python train.py --norm_position="pre" --widths=[80, 160, 320, 640] --precondition_frequency=20 --adamw_lr_other_params=0.0023
Rows from block 6, named by matrix and row number. Each number is 500 + 40 x the weight over its row's rms, rounded and kept within 0 to 999. All counts start at 0. Numbers have three digits each. After the name is the row's rms in percent of the matrix's.
# pw1: token mixer expand (model.blocks.6.mixer.pw1.weight, 320x160), inputs 0-159
pw1.78 097:489543451456518493532548485501515480524487507529486468555482460564522481535530534544506505455559433413551441481441557491517522507473542438548427525496460522529437491495494517546505455526469608427519401568518512469534480532540490505480514437516536554480537433463474506435465450431478487496556445491502540544469477469556528544453518541480472478453481491524501564527524493429459602509530476503556493493550472554487516500572508555497527506505448518462499401534570484544472559476522462
pw1.79 075:481537422453520608471474511470514551531556534488549481525556509486595502526581547474542551486556516465470481448495465489520530532529512453430470485560457486516527475550541511514460511471555545519513475476382535485486561510481506542451442547528498500555461502533498517525509480442510547529513529465551503513528458560504526457382500490460528539584480489480502509437503446485491525562519480499471548495529588549493483509506557445520538451532491527529548434548439512411443491487467473
pw1.80 110:592520470498515486478434568501431501513406455493461488465460457486443469501526540555556492477502483554554444521478460462425458556530507490609517467471487471518468451500514499540536422555474474508437563423464496497523511495594486454479539495456511509478543506446472586482481542474561502494503533535456487441511458482521594495451430457518513455522490547485492497498471506530461435496521538518571463552472459459455483474485502505477455542490507445555510497439532495552548564567480545
pw1.81 097:507556541527459573466550423525542529522484469616475425423512504541526436536485456531511502544574587469510471488493445484481486478480512490567444502508557519530542469536502515537533472502429470522484475508481517498549463447478492516481471491470550526449505531489490492536564413499493471492533512521428495501493541521505513486552569517501415508431494608545464530535505541469509468502453603482512542530532533572547479512399531501470452498523435487441449567491504513519476544514491545
pw1.82 095:463548520489473542490443530494573578527550448568456519470549437451521517475586447500494392453495450476502536504497514516511570545465498478530513468475488531526484413550501493443538502499529501441537508475508527487436581469495455474416562534477486480490497524447425537472486544463526492515555485526429544497561494449489569427471529475596504501518449510485434497498456504488459478526550528488525448507467567518530459448472581482466500544537436525474463521555530479518507539477580491
pw1.83 102:511525488477546510502491416462512508464451433497475482434531478553487478509522583472484465525504490503486530403537484553507509529450501479473539526432497504551544515542514475498476561557478448465567455493539488449545503479471538527406473447503508510487477452527511467541524545451493466580582403480481473544497482467506586504514515420461523519460562509435468553508464531542556519538518492550483466465475551534534533566544411420541552489514543467536499442558467472513415533487537481
pw1.84 112:517508498406509520457478572574427506464498509455521446457533590466500496455517473529486492457480479451505452476524466537495464497488484503551511474563508452446509528528523470572492413509527527450467533514504459493479461562510476494436498486414477508512563490540445447466479601493501498483553508492502409495537469412418516448550403475546481475487469612487524537522437525519483529473464488542574479552525569505468517507609506492465501520452566482510494489511540512483491527483510477
pw1.85 093:451527429573545485431579511428501536512541534441534521532497441528466534470446461441448524508521499503522551520511454463502473496444432540551487493475480483457547525526493524544397524473484498489493471452460512533519477552495490449490520456481529473444536481513573468491506490512571494531564455537473485506521492528502424476499431456517571520592471595497402470531488422444517517599553475508560527503512506455509548470482545479530508469540488506514473467560508528462475529515597534
pw1.86 108:521567431571467439431490511516573458472585463573516474482565569552571456513573507462458477526518538461498426502541561495535514532510448467515455549453481422480509541518499582483473433490449484517530410476426456527591539522514467420510471450562566465502491527525495521514441481511481571436511526475488570483436521506514488506465500538468528573504596517498517516549485499500552524490496497496477522496538501532520537473498499501503475548553509500517519526502476509478551544542432531
pw1.87 108:428481527495439471480437571497516411436490435545479532504458526439521458543497585482502526512500473500531522423437500500470496504471547533431485510526470502582534506518475484499484445478467516531576589577528516450566461488568546521510471473513483537490471447432452604461481497496489433462532480504517522551548543496550484510515512546487555531585456504495422498464470484582495532503455403506493535510505488503452515501474546550533469522451512411526500523546514478559473457488501518
pw1.88 079:568492473511428476503485462574435510524517563485476455547434490557547535540518552508512516466527454514488536446480553536486464603518512545416548400476501460496495517558444554506479529521383438522511495565427426512487514460496441491538559469476544547490526468484506599531462510474506544504498526488568458543528452449480508518492528544472545508468496467521434502578494470532495459550520393467515489521543478460507494495504453536501511487518460526471498530524474408496541492527523466
pw1.89 090:547558477444516482488557493493506527524482498535538525512464475506477475573630430510449526493510487498531449519477492477439458480502562489506444482560546495492476606493531574511474474514499528480584579478543491484487509523521491563520513477453429436504453500481412485484555531458485529526583520553525475417588568498480512551512491523469491509409490496531518553463501548460431526449540430516558491551562491477533479538489494540536515511447504546518557519522521512462455561477448535
pw1.90 100:498591487493479465573508441517562451454485427523484495484472528507488541518501505511486449447468510566481478504488565471587552457510565495490362509504524585517544527561508556472530514459441514473491442567574456547463620560498542466521488516517479523427522516522498538529423445481480564563543532542490452494490489535474509524527438525509514559520484513530479467464532494535495453533478462510501471455434477514483544552433472522481473533530506516424481461542504515516506443547449507
pw1.91 107:538508484487481507438433442530466558540486572517557520443408486472437489450424462478504486517445450480541530545473482422514559453542488492566513575496495505446534535590517497462417520546489538456453492479509433492542451416514596535528492545521504485512479545473496493478494482483506470482508477585494523430451523551512522510428532436526480451481532529570528533544535433481534534501444557501470465470455488587502480490522494545521468511574497557533505513491497502484478572472548493
pw1.92 093:489497532467472461521442568527528505508460464481498479571564450469540504526586493463449553554511550491460472540461515497508514534554489522520488463541537504483526520493568521469419538571589505533533478455464509517527485531492532568517490472442470454528552520504491524496541432490461501462489547531489488516475523483548448551492533613530532437419539497488462420479452502463490473495549528501512523589430445499460508535608512437497448435483422537446489515537506498503522419562532510
pw1.93 097:499493513469554487544534427600479579579516562486414487464407523485499501518544456447451517513495545474464556450537522525461543548497505519472549552514486424492500531456473543479539547517496480496457579507526473453430547551535489464558440499546482499529482489451488493552520513496545459423491591470560520489457496463472531453472513457500513518462491532501434514456453471543535498450482484448533482564506475553540522510501535574558547592470465503561464593498518504457487487479533498
pw1.94 109:454509500465561544458416507453470485486561564502533515460478583485476539516522520585484457483520472497544450442520483519505533484504454495472508504513426459541542492523521541527534507483560494521462498560492527554546495436495446480573453473512539491555410519556462510518479567549503474516521484437435544544552449458522490521522516505492511559504520511403414462525491513586473572501435537520487440564501393482505462522503584478517493572483496460422481497506469516513527489564486543
pw1.95 122:515503492467572467510452453560507554516483519478478490530551563568500480478469438524483488515485475541491428555414411414483454490531552417559523503535485497473447598511551537521584459435435483561452449519434509464462531547511512524471482503471569495480563531394497507552465494529548517519514520493481505480501523514500487532500403553527486448468418463508463490509528450459557490535526450497542520543475534512531492482512535456499547494536450487522506429531527509547440486444473532
pw1.96 109:511549468540537544464526394482560484416480460479553527481533495522620452434544526471493530491473502492462468498564484488499541428451510476529498571485453451556522452578548539472435538493548574525553531489493508506482480456459535477528466482459534510442541402478474519452418498494515487483576485455487495565505515455440491547457590476493488494504419468490463510481508465520442496529475474465448519533485486493472460471499484549550440477575503470477477478525541420516447513490515453
pw1.97 113:524459514507517484411520454496528530518504453464549544514524522492497494438468550481516561548491442440427492509544467559517589450501510510455551526495547510495562522553525539557478513465478476504435554513479475450476496492456518504504539457453458484504505539480561428443518513534523500494493476488427490461497616519547513492472509549555529498480479591473585552462490458440511416483417471520425547448521506500473522540494530552455490499505547595486452524494510565454557433524437516
pw1.98 086:481480503462432563539486547483452531533579552519549550533571521440454574508486434495456435486522434543455512466518476538547519487509508468537456479542497466533509578495474526522453453561536446558490548489510457548522551478491579524513473480528544474484452511479512473507450596502565423446500453508482559474565465497534491490515457525562450510575491515465514513514514505502543541523559533477511466456405529509492524570516479536500523511537564507508607524543535458502559477476579526
pw1.99 106:454477524572469505482462477553455452461494515400489486507468512456541501478470532525567495555457453518522484472466522552527486523449504510457487535475480490513543517460431546457480560499566534488436507490501447442492579465516550458425455490447522537444449505452496534521529570502563552505516541532516518508529499485490516494580477487428473450551631482382488442519475447542419502467521486512431559491512494501507502512489502489462551506548478536567501469584490562463510474481558525
pw1.100 098:487539563503530493572463496536476493533533458485557514451462550522560455480464443481515473513496558605452509478486522502571449463436512456494472512422518526483507493544496506521471425558441486526419526504478438511534475534404550544524514497484542481521563550485469524502417577500516457541506390490472472433510470467523479454485495452488492514461451548484530514547475565483549471549520483491493465501471516579542562483554444512464546574540562508574497538488475483444492489496435466
pw1.101 108:492470463435549522492479440527481504458519470462517528537527517481537542492515483566465475556563487506487488486534417535514496545509479537432458580539443418512564522514545424508505516488519483409538491504428463464470535518518531505503416570534483470573555518458483493472530489552606408499503558545536506481492527541481547509505471546519488532476490564431561478541511477479509470519460583437460456503549555546529502519591530512558456493499443477481507466514478495448585467525507465
pw1.102 116:544475529485494498453546496501498528484503516531436466480491494541471511474518528398504491494497548522549500519430450487565539449476545571553493465478553492535454451518479566537520435473426490453564523468494492506462439444480450551494511488495500463517478485522514510456567538602530532528486504554474459549487573522512516541396524490530540483571516415538565569482583498540491459544486412522521522501583507515448503493524437565506494543533485487439523441476535494433523471555438489
pw1.103 082:466525444458478482559467532457481460534550476504492621452549470475572481444590457486499511466505443431508547440564497483474438519507450609505499498485452464497466493525524491509472412506476426541481509516495508501507462511550457511481522536472511479538492462444485526510550498521493523512509498501443484546492482588485517482539564529499537478427507554511527450504522454602468529495456411524454509548542545522525401525490556532521509516431561524554484503444538428462492554491528480
pw1.104 103:514508526527536517515449519574479433524486548504489526450507479498438532512427392542470523512501499540454509538496431495517594537487518513489511450529440498507553544580449498492539457546510553450444499525487492506513563545538477472477509558520452456530479565564519508408538541528588488491456485531460487403450484517502557462550425450514509449519490573480454472491466491449492520484495488555511501500459545538426507477581513543420481480538495463467504555437552472515471485506571459
pw1.105 115:483542510496422552517523441512549534457518451528484425527448473512464498530476501533503458577468496460465490558432471547497493541451492496553495458480568554475475520501483498520450442517448516534498515516528494501454523489538522402544468468503468512556525449482486539451512509478522524504550471565397515425447418533475531504546489557579599486468537504505515553476561424520536485514454564505499542549496525526420550470475470482523598485458524452450500503463485485424514547544477447
pw1.106 091:517541441413497522574529534537446501502493510452557532506527366518486523466489439563537380553513426400545421442470478549469546502504542523490474495521529536506447551503465536458525439540478531558513461508574494471506437445528529501547493516536564515491489566518490570502484412511478451513585534473536498465541531470489489542497483475489480442449490490457498467515489512509448534537516509479435461528449516503514443437508505539540523466508574508457493480492498514492495463463558483
pw1.107 094:565470497562493489491485424501454461511552479467494519474523548511495527500520438460424529552558550499523446467555542546456512451488442523450428453486466489550496561521505508431508520489520518465541484551469495484544538433445533478468505526434483430509463488486438495506524426474491516561619497477474470478494533537444489589490552435446454467510481545440476598479463500543482519503472521479493510503589480499526501560502578566504496464459490456443471437516528547452492444441504532
pw1.108 105:450508544514466559426481511614503487431474538504502575496453514476518538466520429550558462509539458512505464434431447535472500543435545503539478510563426521541533530475489527556527431450440461501452512508438411459547487459439526542540479503459513538499534481508457461499507457535545491444495464407490519499467479441480534464498476514468479584525485514443473473490522511520540570500492536557410497486499548489510486499491542508537468484494518463499479502514469452472542412553474602
pw1.109 101:534501431474487497533547490488453537496482552509502548510519461538521557492443587472502464522520488552520448505544542578503483550581544544441499519487480443497511503437572510527522522484540511539474433489425484530518474550526470459503482576421533516490494505452503491488481512487495595490572508503585487513500559476485469571542536496445545551533543599548467467533501504506580457438479520514501511397555547464452464465542514556412517491450497478524456502509475451470501465418462501
pw1.110 081:476525588525539481584459506461506490479477413563461472536494487476450410444494458556509547467525503454543555573529537531517475459502497425517489517429481511475497491546517514473481527535507545519470445505513441515523516486511439554476563484546504473474488520439581449599512558547557548529507464560527527484559486514446561511487489531516441457452532525537407486446490455478516472498484491522534530506420497546431488529528520434482519538496506476475522603504551440456460440490511535
pw1.111 098:517502498557486518579599455498484491472437493480581388484508554492610476507514471464526537515559448486479543476538450546446562532550457546501518537434492612523504441486501513507551416548455537550522512477555505456508454520441471514515495477564419489531523543534516481464490517478442510462506443556446481480504525494494532514468529575487496527536485467491493488512455528507521503522540462542482569561513513450512486556527477549451544574457432502461499554490442506498489522509515431
pw1.112 119:475516430411542612483503472454499547495455502451509491465469437445505474430515512488476485507466513525589531503455492492408591508493473532463469506465544500492512533473479492499549499510529474473461473468494498485507599514408506481597481466525499481527499503462536522447471525495551466523504484593473488433532470500507435424457438461453567542500496481470477518452448454491489491573471499491537478477461544523543484552551488557538527514445536460479540568596505433507568492467480471
pw1.113 104:573493483541495463413484428478443553517508504556524482533535482509554512477526432508491472497513549496510511494541488457465559535467509479531441483540515543481475507538544468528478544548529476490504466534522468554469517487517499441483511482461572446501432560446505490559463487493453514484582456529506465588543508399508511491475454515468416545521499556537422552474516504500471586486510492568484466494459490519514545559511463553548501494398455553552485539609490526445507440565463454
pw1.114 102:518508503461506458504502488470517527514463437513445549499434475599487497417456482568476455434532456542523431527530573486516481457475415528461487479441524511483512477573500489485504469494428488571568505494472477528430461493502465494545486520470529592496484433516434521476442524505481500512555526489553520555554496507489556556610521450472523541565528554486570555503477534504485487513452493489560444513501464506527537534600552489492519498480464507427574435519508516496530510481424524
pw1.115 109:541516555539552553539434497591413510461528511413472445442507484465439474506434528524479496510556454499456533493497512575443479441570535482442532459513455501496540506507471533485542476518553397390478537533478428485569449492474536550491508473506510517508516448532547521560535535501509505499509464462532533458469516483548534529571524523503546507559447550518535498463506458441441477516456503485481498543471512471560475530443515479533536455478512543450518505518524608478564427504518520
pw1.116 092:465500498462477522450504476553494523571512510490517513425559565545527533512496527542500508491429525432545490458529521506519458569559517513504538516500479487542526535477454440485514526489469403453525525538450445423518489533549433483570476470563432413489421492448510493521487457543433503483495565547580564513455529466492559536463526558512555503533552412536403541513498490539528485469532454510515508520461486521481504496444495539506438541494470548503501443492455486451472489445404524
pw1.117 100:506474506495490432503457486522464428561491517539547493523563499470475497477543468485480562449486473452522473464494541494608525504537473463492466454455421468507503557578550539436431568510460478545522454491530522510550473515524484494556467532508469585559543498545431494510438454514433440537547529497560522433480518482484549488526469475494515518453403426439414529510535518443478484486463489507457526526480518521546502464448522476496457453535523544444464494511520562578443504456480427
pw1.118 091:401547518534537538535531501495456527492564525414444511503534494451518565459535595571446484453476491481540494470457481539535540477527489502537579505478477464487516494428478489452562493455529493488504472493546467493546433493428472419515484496497459508402427484452426540516443453581519444498504493512537480512528514537444507518498504516472530540508569480493496489442536497442484485481529516491516514411495565534539532494553472437470475534522510596506427486532534522549441457510577522
pw1.119 114:460536497527510593485561552487532537542525533602522514495538504479495560444470474484497478525486492477537512476455430487483497534544531545404439605508559443553511468441435476551401527528450502498506520461406458462558415561515512516454505507552509474563532500581464427511560484498552516536508473526498467465480594515554455541511517512492481458434515435446499514479525497538526471510540544505431468517571490473489464490501451503503507518482482478546527494520505471478536504551510450
pw1.120 097:441451478462542550559470559513473437523517470590462470496475482572543442494504553540511506516460457435541462502442446561486514546443429477455489525474469431490460585553514521516531510461532528475456484519457472519484507582531521460487482490469567524524495490431482485466454436481513512451531477510480466528577529435502569529498518459459562482511526492483437500502467470523559524500495411495521526454467530523468559509570585567551447453477540527486429474496515590472541474473492547
pw1.121 100:567490595482432465501576457482500484514475529477504418486511553548481475465491506446500570472508517548534517550479476535522500532573402539515505437500468470498531567472476469481485464515496468550441459439502540467537505607484470500482502491522514550512470524462561568524570518548532516459463499452582449505507488453513504500490482431499385496455427513518515521491493501486522443493498582493570450466537530528511514480429594473450473548480474507459508483474452444567511449493469541
pw1.122 082:471514491543429476477498564531505494482450613487563584474493533522496516479488591558480509487487421496560484548526476484466484534495503523552476542568405508450459511472532502430547549437489521520457573533482514510478465521550469445557472456527465515509517537537426533422523542524447505536502464512517456499451491504495491487559515481441465444380522521506471515564493491544529485493560533510488471481467445473529533546494392477432496543485467500450456529495541522489457454527497572
pw1.123 079:493528498493519512605492516490556448506460583509541507504524493468595456409400489474536543518498476525449466529517469507448499539500483528468493492535500468532497516540511496403480491458495509438456502491495512529461484535527483487481425500526527451536538475551482484512459531448559436579471470461539483441457514529491518467490484535503431536541489466491467476488528506470400617493574482406486502504519504562492432548462458504540472517559506584485537550451494499403441476502466509
pw1.124 076:504496440448494546566553488460528489418481452465494397484424570495485489549506546500517435496512528462471458493454570497510424541499461574427498495538513486532475515564569504542493537474434492498492450461484491383529544499521528548535438576499499538541523468530487526501511528491446558551412483500504486497508552440493476460499521470499486513564536505479474524542445495508443483560496493496520538587515528526504613480515477555521474480506494556529575499508588440522453494499520487
pw1.125 105:517456565522494486441522519565454506530480490520467461491521474559446457442484443517478525473532448535546521520518471486553490492558545505600529523494467432468506511575455487486527451526493472435511604473551532540545451448479425462504478504526493528500518536529457579510456475467388471568492582467524531457550416432515449514558426474545513515448461515489519506496484481507488540492509531494569504431526558502475512486494478447449508542462545457492494603478507499487563528471440496
pw1.126 115:459486545527488521429495573462471499562573439463528458493507546511461539447498504514461425562500534433511489474592510583493527541471468490496538495441493547448526480531453469410467483496511536460454495517479572464434431478517546517485520431478496554506494487482555515509536440446513476482488541510506545497485505477536510483506484518442556526470548490507494527407457440569518504454493488494476515525392444581527473495482474497397521466532470508500449495549423436475481518533445568
pw1.127 101:464569496488485466494485493495536551462567503450461511498558497479531512499455488542477472510565548482480531459558512453491529518564541496486557462465501512525533531514459486434490537472511435545519531456506459491517440451460454513515449480538522461531532437451537454514434546480553540488500448437466424479511542552508434512422500565451576482497509442455559532508562410463512462434535516588536561509464490487592540522453514457512465532494485522482501395478488566495548427535512468
pw1.128 092:534547501430555513463482403487469612467525528558495491463533493506468477454597452491488463520528530452454453516502436545507535444502519450493440508527498482512455438545481459551537474393547521478434495584433537491554457478502431480502520559464400533517525484487449488518509490502521489507515452495554486431477459419516531498474489461422492468483509511400469503540477516509552426482485514528510480540513516433466508549517465485508498590512503524539467488536534551460497469541482540
pw1.129 086:532523523587490456520506504423477501520538504401517444458484475468572468520464547470504499500526382451500467491484572459491453621475504559536410485488510554494561518471458479454402449510481458504510517455512528504521508464540468523574409526460513502489539507526475529508492510520470454521581486475496509439441509562422536421562510478494476533499472525497454559480460487458501512575526477475501484499517486514417567476485461489474491490544535483518530551586460494493522505524529542
pw1.130 106:514528522503493588487478519461502486496521496379497495542531518469508515435534590490404486601445512453476540497476517548476470597507544464485449528509503564531540495505501438495483383549514425503480553523443511488470533457525529491534480511512574452508529548572513465492476480513526512523485440495468543491514541537533512496527496445486565536543424427458457497539492549475619498537485537526520529555484529525481484481569528474540498439471514448531532496515470511461482547429515464
pw1.131 110:519506448522538482475510440504486528464542498548489527549543505537539486521522551474499480550451498434520451545527557571515535570441455416447488541452421477447531540543489555538508448498511504485460472538481543511444572576541476535462507524530457569505457578473560434464487425533414477562540597522464523541478517500429576512457563497456549524528507535444490533494495450488575488468462410495501485461521509520485449463512439531496517534508505462497516479499466484522562468492517475
pw1.132 087:470476509476425503489565519512486492506474512452490478488541485465549497464513501450487538499497511520444503582417617490482488548604546491490458524461468485500512520551497530560578510491430489468456536520521545468492513506533513500517444458550454493561507537562537528480564523510493504499496479536576516528499454468529569404509397417488534461554478514504459499549530489446493396536449523538468482496468517536515506474436398487572531484524440532436532552472490457494487555496495523
pw1.133 107:410548451518542514467477467491534532497572564482525436464441512462505534476561542504476500502528466494492501495502517513551491505506462525499516578561522571499583468463513600531540531487501399539486554540510517411597471401459517501516484514478497516496463517498478513564533474502504470439566539488513498465514455538513484500523469535487541554455530521438547524471449457498411546474517496375499567436517438558533483490512527521433484519473504494498447485538473487554463435505522508
pw1.134 078:478500515485493541488455482520503511514504399515509515448515512519471455476435513459511501547459605465532506490495477534463472460483395535517590520538541545526498535600449560475482483492490497502570482508449470453489496558535500530469412456570506483509520438542547592528434488452474508472489506511431512452496511576527504507448538497517503515483427523573518450554476557561508564534515572559512443511488453500448541485560508516457414524445432441473500486533505549508513493473485500
pw1.135 111:425469425504524494472414578506547517495545476491504496485485465488524501487519555520526547498515499515521513531462434539533466487538476469533514527531484497531552486480479524459476444497459462516441546552517494468539457531519521518492515578525523487482503515569527447540487490537532441561512589453446466489527416520531491516486488566553525562483440509565402462504502471515447522545447548455475457586458543522458465468482488409551488471435422589500428527512571510513466432527523562
pw1.136 116:495444547515475509504535471502524565481507449526540569460508452556521515443532510473518452496527515485581513605461491519525493501462426540488475535523452420545517475515503440484466497509483513478518440499458494488574503489504491513493493430519588567489549436490449483513498574490564426545444508534410526479565453467559531501474506481457466484499427423475524524558481501468463488488483511488488489465572549460522531466590524586512496533458491482472481504553530497550573461585499579
pw1.137 092:567490524510509445498533490522538498570551547492481497514529489491502551486474417574429502515578536511488426494507524503508402449521484519462424513470538516510508521482532449521502449472512577555518467477526474552523512529524463433487507440523516531435481549511487578459471486541490469465521482533442483525497507417501536507502493460480440415423499551494557488476487465459460477536491480525551501517558581402506434448558511458466508516478411561503510559585487499480565520434538493
pw1.138 083:485504499504463446476518561530554515485524490491545505470547467490484468493458530507470564514527482470542461466475589462503501489474518514533490576472455536484440428512550571479452537567495555526537483523520504483523552431543464499444531549477406454524487472431510489587441544520530420495493512431560559471464501523567450469504467461616540481526507475546451491446478536527489448533490558499429518492466449461496471406528500456553454449460552480493451523506475443545505429517521506
pw1.139 093:469519473531497453458438424414516559545496474504462510483498486515510446499425502515515455487455476484511429443475548456518529492500472517503480547546526451492541637488464500469491520564526503540529467460461547486519550480486444493468509530517588511537497442475476559524538608518534536452530524431495459478549478533495549473494440495529451448532555434491534519516528532537481497450493510471593444484528427489490521518550545471438541452460527562565486487480497451509516524457541605
pw1.140 092:481518449419524423527466537477477496444580523472569509504428485479493565510503508514529522513523465550481508579528508544449560507532514481442468445538558485504456528486496484486527341527513452525544502489527558525484463480522542449534575515508483482518506539461523545483509449507439488443523560421446533469476480518429556513467550463575571516511519444495512519565449569500525448495501529505530568564530474512511443494498481492442511489470485494487534514484563445518461542488535409
pw1.141 089:453585562462454502467483484455443530566447544460513484551436456557509544348474454509500425419443507454501537530472498515523495498454474428444473521520478516512531547469457499539476468501465514443499486500463532523536431496495427538501508505443472495508483554465430527481550487514517452486520527582497484535480495476552559482495455456469541463551530515469519514512500449473515487533503504541435563455481445484487522516520530507587538404433451484490472553545468510522534553471531559
pw1.142 107:489526568542449494515541474523496488587472450499515475585542445482513443448462517514564506509443493442438528562533479509508445553493444553425574443515551530524491491473463518571501458468474497489534522526536530455455443479496473569584522540488484449516484580508553449460500511493507495490428518486484433468453513513522507553447467528509496492435506496549527513464581522491528504444470488463432536522507468380449455552514513505506479550456527541455430466548483487474518430541478439
pw1.143 097:476519483510532533538550458513461474517476522524496471477518466531485471447557533582543498523515451564516513501431420470538416517465459517451482451480551458512486483526469498512553420574478498430539476501551551546502539435437477449455564529478474477439492476546527603457578489542464520557528589509480519431534441427511518480475475513445460484537520486541549484557464476500451505532457461472506476537458513568528483513507476582467460487427535496552464479527449499472519538515427528
pw1.144 092:536525468541526571430522506497448571550517465497507543530425487500489513531506520517455499484505422514505534545504529512498529513526521427497471504519504537599502523511487509481537486490516570458452464504513412612539527588475466561461499499484494491523407539520492559510501511439437480529480450548437540522634552453503476524507394555434464578438493535463549538496455478485466532513482547524494464477457538540487492515508494553481553511470506501480502538458459486473530555513438459
pw1.145 089:449504488488514565490490534493527482471449487472534486444509497539458441499470524488451474515507476396471450508525399479463400526551497508487469422583469496486502488480592425463489506481514485532492420462528386501522449506558528514487505490494517544526450514538475488576428504541494484453507490458517504527565481525571556509526489468515519486419572483472487495458506513540471473507567561528423542562471489534450518489434466493494474473438505559477530438544575483565460455505466501
pw1.146 099:497507525517496513502574476448449433511485489508470417509508472497532522574478477456575459478529550510510467503454536459463495507466598558477615487535472518504466546479560494519491519514483505490468521493490464493478470552504509539541500515511416483432485444542572455503525574481496477515434474513462458541457595566466464505552494521474500488497512441457533457476498468431449487440517412483510532426504555524464512495466435490499544435436532451563485522422558505539551489568465556
pw1.147 095:504536502515481453556489508485464442522514563445512439440525443492520567411500452544559491534444489495504514494543449513478523477572434503457521458477500478442470550523491564493448481514552507506536487511558559537471475498488470416440459502459390524525501517517398457478609492485500509480467489518501509500400482437483563476543494489452554527476510568493469505492470526523474486487462572461551482472479482486496481457485585459523507508507514481523474433545622454493541545474488451
pw1.148 109:491524488494489421493441534479544459454455509453509502485447479537519566492467570515522540575530472473498484538535485518507493489505481473467477534507493531512576511429476407444488492475526453457459442523561528567568466459454495529517498563508540509464463506485428572456553405539528441469533498534586529406418469452491475499497468560480518502467539512518512483461518507491475518458515545511423552461538428479485533526521520505424587505459493485477488520595515458482557480501415520
pw1.149 106:497510487524417473469500579489534471526473534345502535471464558436502497511437521444513516451547468507480447483576436460486587513522486515537429499455515525533479479467510547542465476474488382486455512489496485548385521530513549554573516491531506528444486508508535494505510539500507506557526444520478435575545526486507514525507532516451544532422555491535551498463529466428451477436503535498468530496471461520585510591498520476503551482482508497473465451511468483523485515537484485
pw1.150 120:507470485509544502507463446497507556562500501519448490432492438496473534460483520546481440507529523493512538501505525509523510490533473441478558463526432514559487467458531531522523508435465477520516561489484586507580545481533494508552495454438503522446489483525547500488476485532510572489517486508493501496461566445395569504481466498462420472380534537483496525505565471537423566509508408466467505523430456518504483473547512449515479404492451522408536492567539502493519596472473436
pw1.151 106:493463484475470548491505484436476503446447405421448531515495489481512510459463517521520536544500519477550518524468446447456497487480552481483463480466496525468487454531467518450515446557594486456431516521537436491511535481478508435434555493437553493485494539485489411527476503506433418521466511526479492564448429549540457539576548484422472536510469525536508484474465449530482525428476534489423436456507525411513493476545518475502507472477525552562562479473529480492527413525431565
pw1.152 103:499520458435452487531445507474534546548483538463460501488530470553623520568465486497480478513552494485524480493490528474456464471549515558521480521506500565512508461497549511454507479515566518491450504494542471438462513448446457527483444548500524482463627595468529449472555497496517485484536532491477510494450486525503529547576520481454465528556531444542492447505464517540537537464458478468501430537526447502553487560531463588555477429434554540587463516522525456468469465568516562
pw1.153 094:522480497464528432488482425503570443529474498396531505490430562498469450537544560466530501540539501474450396527507458527461411513536495475539511495510447493534502539567552475541480546494463569563514486467462517431476558508513501501493477536444475531461446423446513456580472481491585498485570463576504516518572542551460491553486446482527437498475478484509438472471448500494533543504461530465474470509541478516515489476559557429498549485465553478501529410505513540504461494462483498
pw1.154 081:510516488591523491525481473479512533520520449493520534550480514462471503485469501446551465517564459503485538463462540505564530415546548540516506471558525541499476464490508508474499487540407444541572587441480477464490559525500504510525434407552486524572537472480523439504496467540467512556429514443399458510456535522482510466480559558532610522543469485460556578520463404543509466452520506567553483542531457478526437494478477509535513511523551493526489464499483452555523472501485538
pw1.155 090:485501478440527486428506507480481473473528513517528510537498571478467481442516479540527487461576461353551545501532549525481501464494481442498493445460429566507465527481530442430448458482516477501448484500528414462496548548504536514479508526527469537527498490484438488500527407459578481462578466471617503504538518522426524538530525432573436462466438472477492509464451498547505456534507418531509501501532482508527529438536501502537513441499503426475541531473498543526464500551515552
pw1.156 109:448441403464474481483429431484464465475507537539477437555457510492547441489490466564529436531558477511534517502588488539561505537561502525538509449498469503493476456473532499490503521506479587496481574519509436532462447462464590475470473514423498496507459527484470489480465510449439461492549461508516491524387496566450576540575478485529448545440528524460411559490481476493448530491559496557500451494532485487532464507456492463538527509459446550535466466471551480500486521537451506
pw1.157 097:468445509502462571522445464579493510503449477502498494462544473427483485494524583549449563505523490480528429497500504520535511517544593474506525444558452501530418548539497502467573542505477491489407515489471407512513487444512516509490563548484583512516543449427525407469500498475517487456483465480502542499456557503455549475577450543482536575488472470521482458464494523516480428425472516529448513494494541451489467538459522479439549555482537464586468491466524439572506484514512492
pw1.158 098:477531538456424495512527454445468495570530491466391433548480517497487537467455496518533481546455506415484493436479464495475467525460479450530498495505548537487463502507522435473476421503510449512505479480516467459487570466485517553613505474469460536524484506438574482492559532538510527555538438537476461514503573449518521495509583529561517547507515490457511486536532363457496445520523453513544569504418563529529493501481477476538539544469572518452514504494422467531500529478507472
pw1.159 086:613516532463522463491503522514478473479524490430543490486459557528456463513413566515479481489512479518521452538498472524456492430427464574532583462506460461520455557504470496488563556494436391486507476478459562512594475512502500471490473457540485525499478457502495521478506538476481500445468442535568437461505481496540499425474541475521543490490581462486599488481492500492481500483441457455468498431551442498502523438504477485531471447528474498507437539471531536510485438583444577
pw1.160 088:479477538464529402482529559522504477511488477547439501479521503557504509457488509527556440469446466556522446496462551470488506430507478505575563534484549526503561521557548561572535473472451504582505583593501578523514521432509505472489464479491439448543476532534511509520471394512483485520455478510545465490517435453471504480532488550513582471524561512449485545474506477489537479508493516498405412537491525490493543540486473516512472491564478500505542570407461483507462493536507580
pw1.161 075:519513545453531519447465513504477496476465509444512505478517502542447506537487476416478516516459517526513487505470486463457580456387504527472594470563486481572570510454500559511496532509507566470491531553477484542447550553556553516505500425507452453485526549510461439422478532489474529441535538493546555496464509500530483526455530500510397518532458501453484488488434458525537514429535447463535540508457484510416523429500578581522527492487500493548533465482509536462528558551404523
pw1.162 106:481477491446511492471467511456452527580528464550486428500500528496554513472562522457476468524500445479514489532515534532497498483552452522450509543518471521548503420481440505518504538476459445559471562493368499474429486521489518453464473510526511444580527475509356473478515593495464508505540439519507485466453478468494510539576520535507457513398502492494536523512503406470490513550559522470536513532507383471482509529521476502526508595499544471496533460560497511460519486530486452
pw1.163 103:519449532508478515522501486557551543537514449505559467478522528493484469498543573497449469469470515437506563517474484523465521524471433435514570451475504438504432540584413484499483465558556543533472578536447503517465457428492479473458476442455494513495534535469484531564495508444503474538486535541482565535543537454439527448536500517586490571501521507489477458506398408494489492537474578541571507562451492512457520575458509518499451546502505474423540554484504474537528530488478479